A small image captioner, trained from scratch.
Model: 23.1M parameters, encoder arch vit, encoder norm layernorm, encoder patch size [4, 4], encoder width 160, decoder width 384, decoder norm layernorm.
Data: 145000 training examples, 1.4 epochs.
Rows from block 5 of the text decoder, named by matrix and row number. Rows with one number belong to one neuron. Each number is 500 + 25 x the weight over its row's rms, rounded and kept within 0 to 999. All counts start at 0. Numbers have three digits each. After the name is the row's rms in percent of the matrix's.
# gate: MLP gate (decoder.blocks.5.mlp.gate.weight, 1536x384), inputs 55-109
# fc1: MLP up (decoder.blocks.5.mlp.fc1.weight, 1536x384), inputs 55-109
# fc2: MLP down (decoder.blocks.5.mlp.fc2.weight, 384x1536, transposed), outputs 55-109
gate.1148 111:538494545486505534522506476548485510485519496479526453507500499484531472482473511551515517481507524490475488458459483471497478498513498504511498541528508501501524506
fc1.1148 106:507501520522485520518438504533495540497501503471548476493462504491476486509485541558485515484500547508537483508488488483506481528481504497489529485540564512544527507
fc2.1148 112:474487511500535517546483539451506509507548530515475518469537532544483495509539446478511484498529475503499487505474502486475492496494504509509522549470532418490489483
gate.1149 024:492506514466554539480497496498480521518424530495502525495523477513492510504464497465432532506469497517548496514496521516486573488463525495512480507498547497494494496
fc1.1149 021:515486461508427491506530503517533462481535460509480497481474529514496466497538484505549496480564467506493469495480477483570444513545504497490493520522504484510497518
fc2.1149 028:514456510477496526511521505518515457544506478453513489532457473535509500491538495496511505470488526493449475505502482513525502519495482540456466484503485463471437471
gate.1150 009:455509480480523509472505491469501509481470477494494499494512473510482499494511495473535470492465520477514509520501537483458548471534475517506509502453513489483512506
fc1.1150 010:437473530496511503497496504509501530525499457529492511515478527528492482469555494522466480539525500478532456487471530461530549513487574463494533496516468492442483511
fc2.1150 012:485452487465494494510508477512446506479495483496491467512482512520518521553496465477529510490519492511493465511516518511465462502538504490545472517528517463553492536
gate.1151 018:493487521476520507526475488502478497490553454490502530533502482514509514508501445508525531497528462537494509492524493480530486468496496447524544520491441479475497494
fc1.1151 019:509502518521444495494518484522488462510477475448510489525497512531490490536486477496476512496491468525582502487520460501496481504483517501479516470492556483515471502
fc2.1151 021:479498501510536512478473521487452479465517485505509547512478504469427516455508476528478493502463497454498509491513481515534495468527475504523486498538546481442500522
gate.1152 010:509475489519521484561493487489512496493490467492535491490504504487487477527515506509447511493495520536479480546535507485483463501476517509533473496469498535506472485
fc1.1152 010:519495508524497482536493507521506505518507474504520504501553517483500453493499475499478499507505513500472470519525531486472486487494518531518468495513495486485502487
fc2.1152 012:486552538521459517490515544513456491487508539497450506481539502485453506478519478501519482470478509476503528505471535522505505487572498507533508498496510495496495475
gate.1153 240:480472498506491474505515560476491479470488474489505494508503467559506507521489476468492478522475472475512494491512511534526510484527472547494520456503490577529548541
fc1.1153 249:491464484529499504513503542471458470444528471515482481519457522553514482529491471466496484528499491478501501485520519552498534487520492514496513450509509519539529541
fc2.1153 253:491482507487506465522508518481471482525493525463531464487501501496491463517482492484501535495485523497557482508516497466546465506524499485496481507476496516476515519
gate.1154 007:477528525471543466512518514492467528458493483479463491475487493495486489477458491488534515523552503473576521501479503515529500499537500538520533505512515479500493472
fc1.1154 007:484525475497483519550472507541541493484476515513511481510507472498494500517517486485486516499475534469467490521522472477510476499480496517476475520534455457518541503
fc2.1154 009:490503523476498522522513524518457490451465475486481520467519497516516496515458509502505522542493474495500505530471492487508540494533465509542533457500487480504480468
gate.1155 128:496497515482474499488499509526495526485479497531515519472506467551529526488484459554505509476505498510425473507449490504519472491505481500484504471492487496535475525
fc1.1155 127:452493500502485508509489492455516487523505476473488495495514520481508493492533502449498526496503526478526528485524489475496485512507504486493486534519522470476523493
fc2.1155 132:523488510526501482500547485475476539489500497481508480535504493518476426507496485536517467512494519506498509513492551509498546500497510503477479477487480483511485535
gate.1156 199:508547463506489466516517459535509495492528565476512494539491514503498515522478494556540482479505478523524511531500518493496519513529478417500526538447486463526518445
fc1.1156 201:502480462482480464477508533457523532508451450541501506481506491467529497484490463480465474483508475501499513475508530512534489545476545521491518453565440521529486555
fc2.1156 199:490492524514513519493487464530525512543494519503497531470462493493516449481496497522492542531487469451483499498519472575505506528511509489496534467500514502536509499
gate.1157 014:496491483512498506491508498509514469482500497493520475494516447474499483506486511481469509492514485507523467488515498493518482473522496497546535458496514521530509514
fc1.1157 013:491514538515478454513510516519461476513519481474490538503511528519501524495493530493495498446505464479523490484492480495503522514524477513498485522474482481535496533
fc2.1157 015:504481500473518566462463482512522467508505528479507466502466508494489484493504490517543518541515528527495529504529519482467434458495506512542518480478467496532477521
gate.1158 029:510473476466524466519476490495524489470471517506508535511509499489518504488530509503457528519464478502483493509531485466512542504495495490509500484458533528460496471
fc1.1158 029:533501487460464465494469473526531504453534513477498492554483504482536469476547519516555462504498472528489492516460480473528483489547504517480547500466477529506481492
fc2.1158 031:504523498502511525475498519466493489515529506500480481494478510498541501477462511507520464454456545496463447520500503537501501498457500431491506500485492491486485500
gate.1159 008:465477483507489528471492475499506468535485498499515520516466491465528510536482468541466495542494506524496544512526508517482498498490486525509520504492482499495501515
fc1.1159 007:484502479524454507487461506519489493518534488535496511508455556519518514505475468528530525485487477515542535479523485480479514491518510505480446535497480500502533491
fc2.1159 009:510491462481523523479501495468537516476503515500485513492493505470508461539534449479481507535549486504511482514489526479504491560488496515470476514537525516502466483
gate.1160 022:522498465529475489511465459507482477458473521500475503495501519509544489514447459485488487525516511499486528506471434468556517527505487470491493520493505515505498513
fc1.1160 023:519480516444493520495497518488567481544507503509507498451507531517479465519494507532519499449524504531502443506507513510502470471533537492501513462503479523472504502
fc2.1160 024:522528483530540498499511517455457512467531485497476492511476509507490469484544529457482518466517499516522457490484434512525589483482487528475491496532458463559505478
gate.1161 214:475513510484482491520493511453472480504516512463528486449472485541522515504485472525531494507514478479527426483517506471540511489469494538487493449535474479506465510
fc1.1161 214:488503468523517496485522492526531541500474486511484542542505496466465499498463528469453491481536518535494535506457497520485466535526529466501524516502495499497530500
fc2.1161 244:509470512502491549506507480472529488487507489432522496479502520504487467513499487493548517535519487524467510487544477498449527554503504559512420489506479525525480492
gate.1162 019:478549548479462477548522465458500537485491533492533528490536490494512465493528451484514452483557501470533556517469480489494574509504522444492519476487498470522478502
fc1.1162 021:557499476537520479485508486533503508519505452541497518548445479521517528496476533507497503508469547514462449467543512500519478497506506484472477501516476517482505486
fc2.1162 021:514492502453529530528479526505497498490488480496490497514485499455504491484514472476513495530499496521498508482468477491490510501506532478478484522460503519541540493
gate.1163 136:507461523493455554529542503481531513498538474491511552472480457497486487515518523510480481472440473516518508538512541499465512506497470471469518530519487487490438515
fc1.1163 141:466546503470530452496511494529489477488528527505458455572540509473505505499479470470557516513525527469497491471495463478499489505522503524531490472494498517503546505
fc2.1163 165:498531497480484535477509482434520522491517546503512553485500495495474507491527465474512494466460490510435495523488502506458509501523523502478529507489532531537497499
gate.1164 151:532498501471528501504473489466476490518485468497476474506502488478520502532508493473510540544508549474509479525451526489476502473510454480485512539541550501527527512
fc1.1164 164:568502457476520493489476493467493475522486473498475497471490491468512497495463498480505529539534504488533456524472523533475508486513496477472513529550571494528500477
fc2.1164 171:495488470501498496507493498549520443502511523481448549499529466509471519517482497492568514483561472496470473469526523516508516497538502540503513441466488539461475500
gate.1165 031:494481486549539488493438521524525490475496475467489521509498489530495484462521483491487466480479513529473537492490459530456499501524474501498484515515514522502502459
fc1.1165 029:482524529501484502500524534489468547542510457503496472519516482525484514535483518511539559527524510473533471516488558493520545505505524484508546503496469486510481531
fc2.1165 035:540508513539552470503493462491547458505484471547479490530510525513497493507455539516510509536518495483496518536538510481473555490516466530506470498484479483518536482
gate.1166 007:506502522477487479510564499460491521493522511514495520485540455538503537490487473464460510455487503513525527512505463507509526502470462503512469532544546530442489487
fc1.1166 008:515468502488471472518514481499511506508457474487587498482544512501511513514534476478475477474508507496461512534459532516436531520510504498503525504466529500497476485
fc2.1166 008:485531502475449573472499510500522502515474493496476482537522506473493509482509503527500508488471538474526522474481483535508528489493509511509494452537472495524533492
gate.1167 281:537528552515527513494520524568508494516515496511425476507490517509479501490499480414462492522510524496525512491493548462505509471511511499501503465491522496498534529
fc1.1167 275:529501542520500495494481488541502501504505514509427455480508525496479490515510494444453569504490509493520510498496520462502543464515486543499479457509507513496506514
fc2.1167 260:514438510490453575503488486431441553496514523499485496527455519489515535508469493537470486479533448509491481488492504481506541537573488507515532512491506546505464504
gate.1168 018:506475475564468533504521550510516472509476462518505527529525495558490533529497557520498520506531526477475512489555511500518515498481458520510508517465531498459505483
fc1.1168 018:455555495456526518508473483480443495478538510511537531479492486491505491470479438516534447510494496488487521513439490467492485481516567538507471471485473493519525511
fc2.1168 018:532494536508483507538479538489510480513497484526538532515471513443516485484480530476537497509566557502513500498492504502502469504492516435533503494514524498478489514
gate.1169 166:476569508498513495516459497502489510475523488506468510533473498550499477492494503535514457524488514488487494513477519473498428493490526516497520489518545501547506494
fc1.1169 173:536480549515517534479482503502517470487477506505519496429529491456482520511514525513513535494473495491533505488508530495523555496532504496540482489460457487468494498
fc2.1169 172:476490536508468521533501484474532545526484495447525507486490506546488493491531494556476451515458438504452479524476459484493494501500493444473505495499472552480477518
gate.1170 128:549519551484487450507469487444526458480538522500518511487473468488508505482534503524537481529489530509502500509480531476506462536539501475504491482492504505561506510
fc1.1170 128:479500511486558495495516523502498510479537478462516462501490518489488491507504514514538480465454421557518513499535499489543507446518527490539460473532502473517551488
fc2.1170 133:470470523525504522510538524457461557461479463507501525474479502497515495468511502475521425497442571501454486537503475498486517518515513555455484526488489505493461493
gate.1171 242:463450535495513512508496513518500487484497506506514510504501529502475517511545492498487544465517539490483510494493492504518538501521502530509474514479508501438531491
fc1.1171 245:488450521482497508510516507532506487528518480507518524489496537512500513489512489502501530489518530477496503502509508504511551486504491531505497487510512502414525508
fc2.1171 245:493514493545516486521505476492491488566521522485503484511546515563511506508493490551521554490441454489464470512530526554533519525525497457486496491508514485506534455
gate.1172 008:534466513500509498466517501446489495477518513461489541517500426479517500521525508488545503518486541493480538510481537501475502489553541489458521501473488500552513506
fc1.1172 008:508497496529507505546455512504454486525516522544489522490466511498506515490476485448481517480518525518500524499542500512470435504486526521490469490521493491521469486
fc2.1172 010:557598500455423497534534529498543490477517473515522488507509500478455549480488488462483514533552474521544515509475499485512509527512511514486517540503490478481488479
gate.1173 012:472480496523506495464491485532559525503480539487512465494510492478472507507500494473511470491464491498495498525500495493502469508526494468487487487466473513467534505
fc1.1173 012:496485481475523503479513491498506490482506498451495487516468502497468446549521522523525495520501492551480523515522482518495482474524473521487503510493506514501550518
fc2.1173 014:494489494437486485502543496525507509484466492494475533526512515501495553517520509526499493511463495510501534467479486496455510493499536515470457446519505502513542521
gate.1174 163:449518527518541518499475513520504491522492495508492540516512494505506495484464476478521547462502516491476472496491498479468556489479457520495527470516501505505519526
fc1.1174 157:530488505506457510475500524465488520481484472506490493505495510492494500479523503524476520546523522520488537523485485501492444482503556499513439472470481502500507502
fc2.1174 178:464496469509483458531495501487488490507525515484520545497506505519494528514496529497539483463507535481484490503502531517538523478526520508526486498509483484524475480
gate.1175 026:496504467462498454511521472513502518525534520504504460479499491523460524529524464479529512490469509491516470457495479504518521493502480532531512531495528488532552528
fc1.1175 026:527507478542530538451463522491510485487481465489539496494496544488509474518483550521474487487499478503502484525532510499527478513487525451486479483494481513440465495
fc2.1175 030:507513540482514437517484484502482479506483528508511466497482453540494551532536543461476527502487519523479519513500500535518517489508527481499492519504526523537527455
gate.1176 214:471508526512566515479552499478498454530499479503462486469532492497538491503522507466525493489552511545512491493485507472501483538542449512515492532527525461489529488
fc1.1176 207:510482498490568487503514499537472498546471517506446525494498460534544480476471559475535531506536486491478506489467493477503453567536466495494516507497504458501508517
fc2.1176 211:519520523515523525522469503472473501469502535531460448515482449471509509528531434556500491512506465509476499472498508503490531483526500554527534475519497512511480473
gate.1177 013:504504507512474506496467491551463501512519547472438515510486541507474485448502539497513465469477510488498469461468475513491515503505532547537435503517484476500521496
fc1.1177 011:482492466469478518497459482500453501518510515492515499494522465486492480507478539497477459467486479520462518489465505512487490520488466524508501483516467517489474515
fc2.1177 016:505543508468472519482497512497498514536458478525489538494470488521513484507501521459465498501539496484464519494492507495417502501537490524484479529455465488487541505
gate.1178 070:470495503516488492489475477494525517545483470521499499498495480537499564534479525509451501496480494490498529476498498490524512551509538506473495498464510441518508529
fc1.1178 069:473510477493477457502515519474520505496512481461495500496542533469504490509523502485501503521490458463486494534471513450476519529474497514470466528503451488507491523
fc2.1178 071:507511547506477509475501495465494508476472517500479501503521489507524471492514520542515498485516449510506498479504531477487480505549464516495485529494498483521496440
gate.1179 005:493464478522485488495483539529520475497463500491468518546467514498476535521472527545529500507532515518502519485514528506462497514443455518488495499550466505488482505
fc1.1179 006:497508512477536532526488471540485451528505519476496516513492486481490471519490497522470449539501449484464535464482544522515502490469457518510510490515490513490480536
fc2.1179 007:522496485457486477535528544475504522518470510502497508475521499505476441438475517492473485521487543520489457493509506484477472547507526513512498497523557524473468478
gate.1180 008:526467467509559518501464500532497523470461536513525502539528471457452473502457467467501529505489563515494561515534479497519479512487494474482517515546493515493527515
fc1.1180 010:486536525522449496525513488480539473529518459517484534486505490498524499465529498530491485517510494496508480458480482490519489522522487531511464456461500496523479467
fc2.1180 011:547451519479474497537476452513498528505522500523532463500509482527519507516545493443497548521477500521487519508519481523495557486520534503521519549532511467510518504
gate.1181 010:499500458481536489503492502519494510461508526461475500493497541485479479496503460445524475529517522459519544501521488495510480507498487478537478522529462516516554523
fc1.1181 010:467468519451527511533506483491498492496486497500477453517453484512463472490572544465488530521561483479499494527520495453497524520496486502495510502522519491514482519
fc2.1181 012:502522540464499489551520502517498507528508486509447533465468461497502502490462501516446494482502467535478503496512491475510508478529473512478469526507518525504507459
gate.1182 017:497490514543527536527469524498490487564516480512481513492540506513496511517503485485558497487497521525508506479496511468466496511516523523488470476492464476537500520
fc1.1182 018:513471492502534496484513453513480504485490527504542502516509459520516485495453517495508519503480480524508526485582472497464516484496453500526492524461565487501482502
fc2.1182 020:486519435506476507542494545473516567514484480464515482420471515497495501536497490517512498486507502467504500491476511536483519503513519491463484506508511484500517495